{"dataset": "tunes sung on syllables by a formant synthesiser", "hop_length": 160, "task": "enhancement", "loss": "l1", "activation": "silu", "widths": [96, 96, 192], "init": "torch_default", "beta2": 0.95, "grad_clip": 0.5, "steps": 25000, "epochs": 41.0, "final_lr_fraction": 0.1}
Rows from block 3 of a small spectrogram enhancement model, named by matrix and row number. Rows with one number belong to one channel. Each number is 128 + 24 x the weight over its row's rms, rounded and kept within 0 to 255. All counts start at 0. Numbers have three digits each.
After each channel's rows are labels from the 100 clips, of 14976, where the channel reaches its highest value: "peak on" is the class under the peak. Only what is clearly more common there than usual is listed. The data: tunes sung on syllables by a formant synthesiser.
# convs0: first 3x3 conv (model.mid.0.convs.0.weight, 192x192x3x3, each kernel summed), inputs 96-191
# convs1: second 3x3 conv (model.mid.0.convs.1.weight, 192x192x3x3, transposed, each kernel summed), outputs 96-191

convs0.78:135152096139120125126106149117139118179139192137121123130155129084120195114142106117128151142129127117114137148133094128141134190149126121128137109132152127101142138115129196131122102116154171135123160123109149137113136110128147118152151092156135127119126124154134073110121135137123117147
convs1.78:124145150096175143194156139132144169114121124099174142148122146153125112118104128140087132123156147164129138122158127130106121108081159130136199099139128131124147140157124129135120160131096072082115120158132111122127129135137072156124104125128142158139140110142151150218157143143171146126
peak on: /u/

convs0.188:126131117077186157149130124134129153122110149130131114109191145131159130137123167140127114144139106127136152124130131131074095135105117131142091163133134154159122143125130108185132141108132107120150123164117134123128089121144145143140125107119142123133186143137135117120133120097188125235
convs1.188:131089136128120083126085096122130114129127122115089123111120122121051119133157086103081124131129117131172128131133149117113120112156139126122121108103137133130106104130132095127149071137131127132153096108120115129118119120132116079097095103110107140109126121118117101126119116127119135124
peak on: silence

convs0.153:151121157132133127111112117116100055152179118133144129144151134128126069145111127121131132162155119140127066168123137130135145089100119142128150138139174127128184136134136112128136127125124107121123126086110140126144159154129116115141112133163107115116127120136107123128134131091127161144
convs1.153:130131176131122118138132134139134111097144169158111091114123120134106195132164127128125106120063136121159114124127098136127151166121122160138130136114127127133119128133129075130142121142123121164132150122170141141123130143128066128107132121138128130126130127123134130135140124129079157120
peak on: /e/

convs0.110:124114175123152106131096180125126133092119124115144142122123108101127099129096091142093122088131106132135195124134090114130119093101115137151085123123115139087123135128100126102112141102129086085122131123008138132133126132140134082126122137117146092132115131111110125135134109148118132136
convs1.110:122145153126113135134139129114135145145155125112109143170128185175118107129102126156130183128127110117148090123134118146156127126102146111122108129145106113160164123126149137123154109115145134097125130180102133132123115160130150118120120130127152105128123091126098135123128118099121146160
peak on: /u/

convs0.29:115110121131118118125111130104075093146141134060110091110141131158124093137116125131140125135140107103108129130101151081118126125131083131089092110104109083091121090115098085099098074129117130125129131124150134110128118148074119109133100119084123152077103114130124120127122120113108132142
convs1.29:127135111127129177151142141144120136127115132112147131152144144155077180124189098147132123131132181131120147147171139134113127146099107144149134125155185127129157136169143149128141120161138118116090135110189135124126101143128103126125136111103136162120124121135150157167160136135126080116
peak on: /i/; /e/

convs0.20:140108114134120103122128076111099136169120104133133133157105136122131084141117123102134128121124100094109071148096136110141147104095134130141118111107135134154148131139113186123127131121150099046131100078099099132132117137160115119133090127097090101110145108128100116132109102114132141130
convs1.20:122126189124105077156120148132132084130132177157133128124150114139127174123139130129126113140158180123173121131133127128136152111128145132123118140114133127118139129121114065133131121142121128162128151171158173138135130162109074130114142126110143122113129108128189085131128102161088150136
peak on: /e/

convs0.8:140145121130119139130136122119169112166169145159124130120131144149121149149156100073123125174131176114185108141117157149108140156137138151133161144113184125137121142128143125122152087111128150164119151111136122142150146137124111137112162111095098134073127083149157086118156134129124146117
convs1.8:153088117128122093115115113151154082101137112124116108134130100106126207117140116107130088115041156126138105097126137149130145151133068143137140140081113127115061137145135114142127123163140113153092136100163150108116146076125119131139126122169111141128141143122132116137137148121116102126
peak on: /i/

convs0.113:137144131147087135121098133125118116157126175158085119132126146152145147150153124110157130143130141130122098129115160102137128155102131132092153112128156072098124134128131156095112105118162157133113155131159120137125127120078139129120147098143111138111082104133157114093143129121053124111
convs1.113:114140132130169148128145159136137119111131137126175112146133123136093152099208093112129127137140165142132120116151118120120131179120142186123156172128154131122133121144138135130115186107123127107034151121164107131125126076124103126121139118114144139095126121129141124147140139147143137094
peak on: /ɑ/

convs0.169:148148095165067135128124139124115088148125160158095093103155128138181146107135131116255123137129125126115114151119152140140133149145164087106138135137135110111103128132131130118130103127137192139140152143159163157136135124094170167132146120153105126163108118136152121055139141125093135151
convs1.169:116145129132193116143136164133126096122138138135171126128100121133081178122141109120126119130135137160141135121157127127125135142128128173123181157119152146073126126183133172144092172108117116095052144119144103137089129125126080165136123112130150144145128119132141132180148142158173131075
peak on: /o/

convs0.124:137165121138117132133108130129130076175136181155122127153131101103123202122142123106141112148123139122122136135127119131139134173149145132126177108128167120109135133114134187118129130109145162142136166132122127174122141124127109126138161114176128098137126128149138117124125131132127110089
convs1.124:140164115113168144174142134143125160128135140077133127159117136134121119132086137134113134129164143150124185120146130129147120130100150129147224096122136131129132141142124137137127130148104098036113116136131116122141131126148160122123128135147163138135135101142151162166156203135142158124
peak on: /u/

convs0.4:167141127134099129118126106131134101149128133129125115110193129131169127077122126142205131127095103110130052149132128131159142132143104075140138111127123142125133134123151125124142133138138160130124126132126173145159131120140140125132158129135087111188131160140140172077136135088133143183
convs1.4:135146112130181097137126165120125114134132117124103146111105112100111164167123104119127115136122153165164186136101161158126131123135085152118150129116144140049107118136099128130103121122091093140092133133094113122066140134124073204134121108115141141170130128122133130160151128141158105100
peak on: /æ/

convs0.111:135126136128121124139098173112116123129114131130132115129141120136164128129127122142131097136100133117087115135135124119127124131105121119099119115120125118026134115124111139085090144111133128126104131125122142128128115129110099122150123129127132117106093094125141125129118100150091088137
convs1.111:125128142123131175131166133102125182135123121110125162180125170157076117141139103125132165109129155139141198135140123132134118159099163124148133125141112129139167132124129129124119111099125129132047138135128124122131127142148144126072126102124163178143119115127125153127132133131121121104
peak on: /ɑ/

convs0.114:130119137127115106140107161106130123113111124107130128122135128135168115129134125140131098124108131122092099135134123125133126124083115123101100115118111125056136108110114124069103133122129123125081130128119135119128101129121094115151110139122133138101090107120132117113117113154095107134
convs1.114:116126138128135176138158134113126181135100122117120164146111166167068122143161092131131151097126166150135181131138118131133119151103159124136133124128101128140170128127131126123125120112130130143034137123134111117132121139141139126071127101123159173142121137122127143126120130123121113082
peak on: /u/

convs0.102:115129132120093152142119047139158172111126146125137125126174140133109130130124116156124121132111101077121058183135128126128137134129123124160127135133130157156126162130129120143169135138140142108180038124123161124120104126163134118126119092126118050144141130144115134116142097102144223157
convs1.102:134126158130184118151046141136137042139155139151091120123145131121111143120133125098127124136132125126153133142140145131132130099113127111138127117124140135130125119115118080149127073096119104148095125163106156141152124116130026143126099123132131097131145111128122122133135097136113131142
peak on: silence

convs0.115:139139130152082131109098129128109115153122172154093120135123149149142142143151128102168127138131135129120096133112159097142126151110136136096154108124153071098124138124130150095113112121156161135122146121156124139126124117079139127120142108143113136104081103131154108093143127122049127118
convs1.115:108138132130186146131145157140133119109120135129174114142131121141091151096197093103128124135136160149125118116147117113117134179116143189128152184127152133120133114150137135129111179102125121108050150118161109135129122086127100127118134118112146142092128119131141125150129139154152132088
peak on: /ɑ/

convs0.46:131097152124157133131148126159123135132126126116202145083123127135110133108116142142052135119117124134132140126132139099093126144100114149192095085105120215119125125124124105141133159129116114116156116128132107096133105133217093111131131153118139157108201136140149147118132116133199133125
convs1.46:127124141125083128133124116130125160156131124122093155171104147122047086182143095125130169117120132121129134133119129144124125133150147120131117140128125129156157112137142122129129093076146136153121130144119119130140146122134200097080138114097126078131129134130127131125116109086103136076
peak on: silence

convs0.98:115126122120096157147121052134145167110112146117141133127180142134117130121115121154124117136108089071120063184138133127130135142122116119154131132133130153164132152128123131143151134147141137059180053123115163116119101130159130117127114110126132067144140138144113132122135082092144198166
convs1.98:134127158128151118143043139132143039142149143143087131122141128117107147123140126112120119134133132127169135143142148132131134104119128112136134118124140134135119124115111073142128063105119109149103131168123154129154123116133021132124103123127130100129139101127127114130136087124105132133
peak on: silence

convs0.99:140146159131125142120109132115110116128113153141132080075161120144166144122129154148141109138088149133082125136145105109127123152104155103124129078103134140080128126085116107131128128188119135180164141135170137151130123114132082117183157128117132111150132128151148140065092104132133137150
convs1.99:128118105109126146152111154120110124160138113122132129107119130106093144163099065109123122150124093145153164091121139138122126131123134192155139123104148162121112130143162131130102125090105125034106108132126129122108128147160091125134132114133145138166128125127126141144144130138117105126
peak on: /u/

convs0.177:152118153134163147131133112154125129124142135150213116097138124130137132105124151178113147134126113124142126128131131089111123128130112135216105122122131196123128142120150108145124162134128122121151083141127117113140123131213121127125123154125124104131189135154153178060152140146192146170
convs1.177:130118127128107124128109114128124131170140131120067125171104124110043102182159122127128138130116134130137126133115130137121124112151138119135115134131128128144137108137148124129132091059165139151134121129110119125141143117120169101079136126083121090123129133127133123127132099063110138084
peak on: silence